{"dataset": "single English command words and digits, spoken by a formant synthesiser in many voices", "train_examples": 78125, "gain_aug_db": 6, "targets": ["voice"], "norm_position": "pre", "activation": "gelu", "mlp_ratio": 2, "head_dim": 32, "bias": "all", "parallel_block": false, "drop_path": 0.15, "loss": "cross_entropy", "init": "lecun_normal", "lr": 0.002, "beta1": 0.8}
Rows from block 7 of a small sound classifier, named by matrix and row number. Rows with one number belong to one neuron. Each number is 500 + 25 x the weight over its row's rms, rounded and kept within 0 to 999. All counts start at 0. Numbers have three digits each.
Before each neuron's rows are labels from the 100 clips, of 14976, where the neuron reaches its highest value: "strongest on" is what is common among them. Only what is clearly more common there than usual is listed. The data: single English command words and digits, spoken by a formant synthesiser in many voices. In brackets: how many of the 100.
# fc1: MLP up (model.blocks.7.mlp.fc1.weight, 384x192), inputs 0-63
# fc2: MLP down (model.blocks.7.mlp.fc2.weight, 192x384, transposed), outputs 0-63

strongest on: voice: high voice (100)
fc1.285:544473499496475529458504499478516526482508461517494499516436482506471526483531532522495535511478459480481509479492483538467520472503458511471491533529456493497494463491490483507493474486507466
fc2.285:556509502541493483478514504485493526600456517515473488476467510475491513503488478504473519478487491462513501570518478463494523512506528498453474540492467486476506506512484518483523455500517485

strongest on: voice: child-like voice (93); /s/ (41)
fc1.350:516460521486534505494471518524474495493525523503486499505494488555519492522470465525514541517459553495474535493490536522508507519488486468480492509512478449502507541499494509537503527491488509
fc2.350:496506476499483499476495483497519471586489490490491528496478529510483533487511555524471553519524490495513509571486502493494449481533512489470489515513505481460485461486524507523499484470482525

strongest on: voice: child-like voice (100)
fc1.371:527492502498516487478546524533471525486467519508579504486489483507517500512484399520508525503499514507517510485538530438491490522509496471467484527479481492490507550522490513510519461495472511
fc2.371:513505507550491505488529477521492501630500517477486495466499482498512507515486536512517510506491505498487527621504469528504466506544479505502475495498507513470468505510510508518482504500520512

strongest on: voice: deep voice (89); /ɝ/ (68)
fc1.124:485499529516497520502521491487531481481505549486464456472493491485457466454518539498515490515422530523480513484519501570486500554489470506519510476550515516508502481509494513496510512503492495
fc2.124:510495489540524493514515469425469490586511568513482515493522487488503482526494490513503494488486491509490497595517497471480473502475514503471471517516472527507485488517500491489509492510479458

strongest on: voice: low voice (50); intonation: rise then fall (47)
fc1.209:520496504485477501450504483480517535482524469487514511555408514505466520480518508516505480506492456500487509476504466520485511491492481519520456514535458539500507463489498464514516485491517465
fc2.209:547488514523481485480523493463489537580451512516472477491446526485493552507488478516502492490493462461498491555503462483514523511506516514466467543492449533463512498510508490502500467495511480

strongest on: voice: deep voice (100)
fc1.307:495542446508492502508540508494458495485468537507449536501519511509530494528503539520448510527517491496515499488496468452516514488475525523491541512448514498463497514512493559500502519501520502
fc2.307:468485527491499532551537492513525443511507472489466466480518486494497464479481531499530525508458527531505525513462507557505487526494458460502547488512540475521507494490489485528459506495550509

strongest on: voice: child-like voice (98); /oʊ/ (37)
fc1.302:542473502515537499480471518527478528488490531491470496491482478530533481513461477517498517523427561514485543487512512516495509508508474494488459514494454469503500537493496539533505507502486519
fc2.302:520519491495471496496494483518527476576493483469484501493466509510473515483516550535470548536499495495502520561492475516481477483542487514491482499506493502467475453456531519535482497447482504

strongest on: voice: child-like voice (100)
fc1.299:540492499486538494471510516548492496485525513502510477494492464519517500508477441518497540515436548491474532484472534509482515511531474492482495519479492465510505547478476525518471498500492514
fc2.299:494524531516489491488508471532517484602517470475482483479492466490508502504482545512525496493492489482480501604485463511473466511544498499510507497547500526482492488481506497507483477481507512

strongest on: voice: low voice (100); thin (high-pass) (37)
fc1.284:515531475463485507492483526522429500480507512506554548515481521504529498541496435511501491521525451506509503481510484441538531514499518520526478500466499530480525531524488463505470476506521488
fc2.284:504484542496488479504538497490539483616491494497455442486498530507484522473508547497507492510508478506489490625496491504503481504506495510498490508502498510516507478494522489499499497476481502

strongest on: voice: deep voice (100)
fc1.322:514550442514489498494536513494456505488467534491451528506493484505541501535491537521439499519514481481493517490517479453514483487502513515488534526455492465451483522523497551509490498503518491
fc2.322:449483523487508514530522516519539450531510464486474463480520481499490473470509526509510538530478540532507520535476507545507491508489465437499555489510532472511509485482474498545473524483522506

strongest on: voice: deep voice (100)
fc1.42:513529453503526496499523526505455503491481528487445528481526484500551491546498537517455520514541489495509509486509482448521510492496520516483557504443502467474498540526486547514500528513514512
fc2.42:464464519503532540547521510513529432519502482507466472468525479499498447477488532495519555511457542512497528514472520541504483513498456439503548492514545479512514501498463495522474523500544509

strongest on: voice: high voice (58)
fc1.39:553470519514508497463488505506537549482451548519458449496492503473466538452512517510508529494422482505506507486499495531497492526480448537459475543523446491496511473529487512500502483471517508
fc2.39:484507496545564503488463508502508527558484555527517516512530516492485487481510487471501483476520511533488503571529491472505448514462525511507478488487497492506501506547481510473524536533479506

strongest on: voice: deep voice (100)
fc1.78:494556441499495505485507520500449517484472536502450533495517486499521491528519536524429504531503509498496507487506477447506493480500524499485534495463520479469509514529486542501486529509536505
fc2.78:460501523474492511528519516518519445533502468479469459469515476497498463481502526521507548527463536514503522523471500541508495506515463456487544485507541475509511494475488496533468520469545531

strongest on: voice: low voice (100); /ɝ/ (40); thin (high-pass) (29)
fc1.93:522535473461481503489485518501428504482503503490542549511483548495521518550511451508490497521516475510527500486534494442536513505501521524510471483485476513458515529503490483509471490501544501
fc2.93:491483565494475480503536487495538487607490478494470427499502532498479526470515536507523471514503467506477488609485486513498482515488493506512493513505501514526518475486512478509489500471490499

strongest on: voice: child-like voice (99)
fc1.321:531466514517580509476483528550509505480507540512470468508519507518506495494482464517498501505450564496462520487493521518490482502474469452495484509491476476501507526509481526520485531495487517
fc2.321:512510497516515492507532491499513456590505513482453505475513496496491508493501562519471517511495518514475508591519488507460428483506497480486525495502500527486454470472489522496509505471492480

strongest on: voice: high voice (100)
fc1.283:502466504509488489506492497468536490481531448480457519525490457502451511465545566506505512496512499488478498474492483544468502473504447496498550485548509470519495446481497469506499507499510484
fc2.283:524511495524498499494490517522465518621469524492469498490463480494514512524471474513496493485500488510517514594499467466497511501506521511465474533504467508475490522507516512494514471500536483

strongest on: voice: child-like voice (100)
fc1.64:536475540507537503497468519538488475489532550510524493507506481529509495510470458508520516501455565511457528486493543527508498518499463455485510498517481460501504548512484519532491522504490495
fc2.64:503526487528504496493504491509513484608507516484493521490494501492488500494509550504481513495532507490500499603520488491487443488524506491499501486518486499477466474498518539487519508487486507

strongest on: voice: child-like voice (98)
fc1.318:450491523495508506510506518532460460489540511498536508510513507520535492523460448500521494508508547522464518492490548505509531529493496454544542468522554495515523553510507471517510537490494497
fc2.318:478523490506499488511504505506521458596515489469502516500513519494489486491515543471482526496532514523493486579522511475504479492539517469518491460509508490481498471493524500481530538490472547

strongest on: voice: child-like voice (100)
fc1.24:532444509506562500468456526549503505486509530518498500513505501533493503493484468516525527511443558490457533488475551515498499511494462463489490509491477445498506523507469512517498522503496513
fc2.24:473519503501488489498521480509509476601514483496459508463509491488495512501502564506492517492510494504485500613512481499478464494530521476490525493535520502478485477486521484485505507478500501

strongest on: voice: child-like voice (100); /s/ (43)
fc1.347:530466523512506494507515529522461491486509537502491462484512502521541481541436445514514544511445560480467537483515543503501482504517468480460520527502486473495503538519499525524500475496486516
fc2.347:485527504529497510487516486490496489609518512494474505506482489505512481517485558482512500513511502505484522604509467499505419504521510507513469472528507528488462493506520519506501514498503503

strongest on: voice: low voice (99)
fc1.237:503537457472478516504487510496431499489480512503541564524485523494516503540527471505471505508515493511525509487514475458522492493512518513509491475460516493476512508501494529505483483500539516
fc2.237:481502552477482479499554517500524496600494468503479437533511509491490539483507525511512492508490484492499477581493498525504471510518484480513515491466547509495527484494498507499488512475506543

strongest on: voice: child-like voice (100)
fc1.378:532465517512537502492500514552493476482522524501522495505493495529508491502472441508509531507454567510464530487502545517509493521512472471481520522497467459501503556512486525525495496505478505
fc2.378:521509520538517501484507490522502525610514528488486498489491480506500494505501551516505499502504506478482511606494496516483451503539493488503492481507496518502451492504508524506483511487501502

strongest on: voice: high voice (100); quiet level (59)
fc1.266:521480505495464519479522482475530469485532450510478493525477482499455519472543549506491552492489492484479494484487505539463506485524464502497514492535499484515493456487502493503481456493527476
fc2.266:522510498538499488481529503466478524619451535497461495489467497486496500510484475515475511484484492494505513586513437483498520506496504508464476532483470515479497510520494526490512470497527479

strongest on: voice: high voice (100)
fc1.1:555465506490468517480520491475517517479514457497494492501470483503467516487520524512496531509484456497473507475510511545464519491515450510494500524553451500498502464495498473521493448498490471
fc2.1:554486508527488503471507501479494535600458528511481483490460498474491506498486467521488514483487482475497505582511470476489546512483522507463462544478461498472504500509497516501507464497519495

strongest on: voice: low voice (100); /ɝ/ (38); thin (high-pass) (29)
fc1.383:521550470467474501481476525510426508485491511481536552505489532494521517544513467513489493520519468509540501489533492443518498499511525526509477485480484518463513522502494484506475481503543515
fc2.383:494483560505491481509545493490538482610491483494470434495511529494474517470512539505521470513496474499483489611486483509508474518480493498510502514495519508523514471488500491510486500475496510

strongest on: voice: high voice (100)
fc1.81:506471496499477521478494477470527482490540466500482514510483466503460514472538546511486530491503477508477507483503504539461511468507446486514514489552501483502497445484499458525491483474502492
fc2.81:539510504537476512504522501488470516607447516498469481475475498472513516518465477516491511481481483491519513583503475466501503518516518513445481540478468504462499514506502500502499459503531502

strongest on: voice: child-like voice (99)
fc1.125:538478509522541486481496518529489512481502547518492482485502486532528489502459457536514534516444531480479540483501546504497496511501496487464483533500476477510502545496484517522486491501482510
fc2.125:522530522528501503469496487514504516619490521486475483503479492499505498506497552513501489489500475481493521606496465518499451515519515493479484485495501516480470497497493522498490512489497469

strongest on: voice: low voice (57); rumble (42); /ɝ/ (35)
fc1.91:485448534494520489513520497489540473485474531491474443458508516468485512458489518495517526502424510508494502492502499525498496545474476480455539544555487484490518483517485492484507481503468510
fc2.91:499475488532563500483468495478503516596481558533506507466547514481478512501518514508499501484499511503482523580519510489505477512464509478490492526493480488475503498542471508487507516517490489

strongest on: voice: low voice (100); /ɝ/ (40); thin (high-pass) (35)
fc1.92:534548472479482504495488507496441497485480524496536543494487535499524527543519463507488493519524455492533499489531486447528507505497519531486474507475476524459505519506491501506473467517556507
fc2.92:504477552508493479499542488488540489606488486499462435494513528496477516464509544510518463514489466507481497608482486520500476521479486511510494514501507521522509469489494494508477494477499495

strongest on: voice: low voice (100); /ɝ/ (38); thin (high-pass) (33)
fc1.208:517542471485482509490477520519442498486503511487543542513482539505522529535514453507489490518524445485503499488535483445531515515497521541495464506473485537460514526513490495502469477513552484
fc2.208:501481544510490483495543494494534487608496491494462437500500530506478519466516540506513473515493458500487496615486485514508490515487487514510483505499498535521507478494514492508485492476488500

strongest on: voice: child-like voice (99)
fc1.234:536482509507537489478498535542484511479482518522487471492494502536526502513461460517498537508435547475484541482525531497513512499493473481469483524476477466484518536518490524523503490514478512
fc2.234:506510515532525513501508472506515468610502512507478497500485476498504481503485553515504517495482501502477537605504470521501434509512507491502497486503500511489450489496501520507493519490509484

strongest on: voice: high voice (100)
fc1.31:535487500523488530478493497499518533480487496496483478542440491503467517489520527523483502513472453490487506475500460528474489496497457515499471534517450521473491459480485498518464465478509418
fc2.31:526496483547513491494516488480514536582469541522463504480502504480470513480496484526453500482489501511504495569523459480469524493469504489480492533493485493490489477513487512492519476495497471

strongest on: voice: high voice (100)
fc1.30:511474514523499509491507491483527508483537432495484505525480481498453497474527552516500494495498451484476502474490465551469526481501470498515493487539494512513481446482501463497493477495480435
fc2.30:521478479530520509518505514513485527604454525491489515467491504506477514499497456520471485492509497508500500568499448463494542495468517490482493543476484482481505504517490485500511499493527485

strongest on: voice: low voice (75); thin (high-pass) (38); mains hum (32)
fc1.327:522535510453459486463493514507447547483515519490539521533475540496526534532498445508506487513539463508498497488532499440543530518502537539525460502457472525484512542524498470498492502504508499
fc2.327:502490548519510484475521500508526524623492510504476449505495531496489507487510543514506487500498473521495499612497463499519481526500495515510461503508488527486503479517532499500498513503489479

strongest on: voice: high voice (100)
fc1.56:532460505484454513489529477475521496489489480489481489509462478496461518478529533515506558491466473491477503490497498541467495486513459505470502548556451480502516461486505504510506452484496469
fc2.56:556480510543499484481525486466498520589466533520464483480480501476489516483492474523489518483473484456497508569517474487476502519478494505464471549493464513484493499515483530495501469494502485

strongest on: voice: high voice (100)
fc1.359:503478512479491517494490492480531509482531441504450510502496472508455510477545564511495527500510492490478504479506515552467521469508457481510518471542501494505512437478498477529487494487504475
fc2.359:533513493500489517488498532535473512629458512489472497485475487503510504510477473522483509497491496496505503609495471460500518498511532501469484540477469484470497510507521491502505476497530487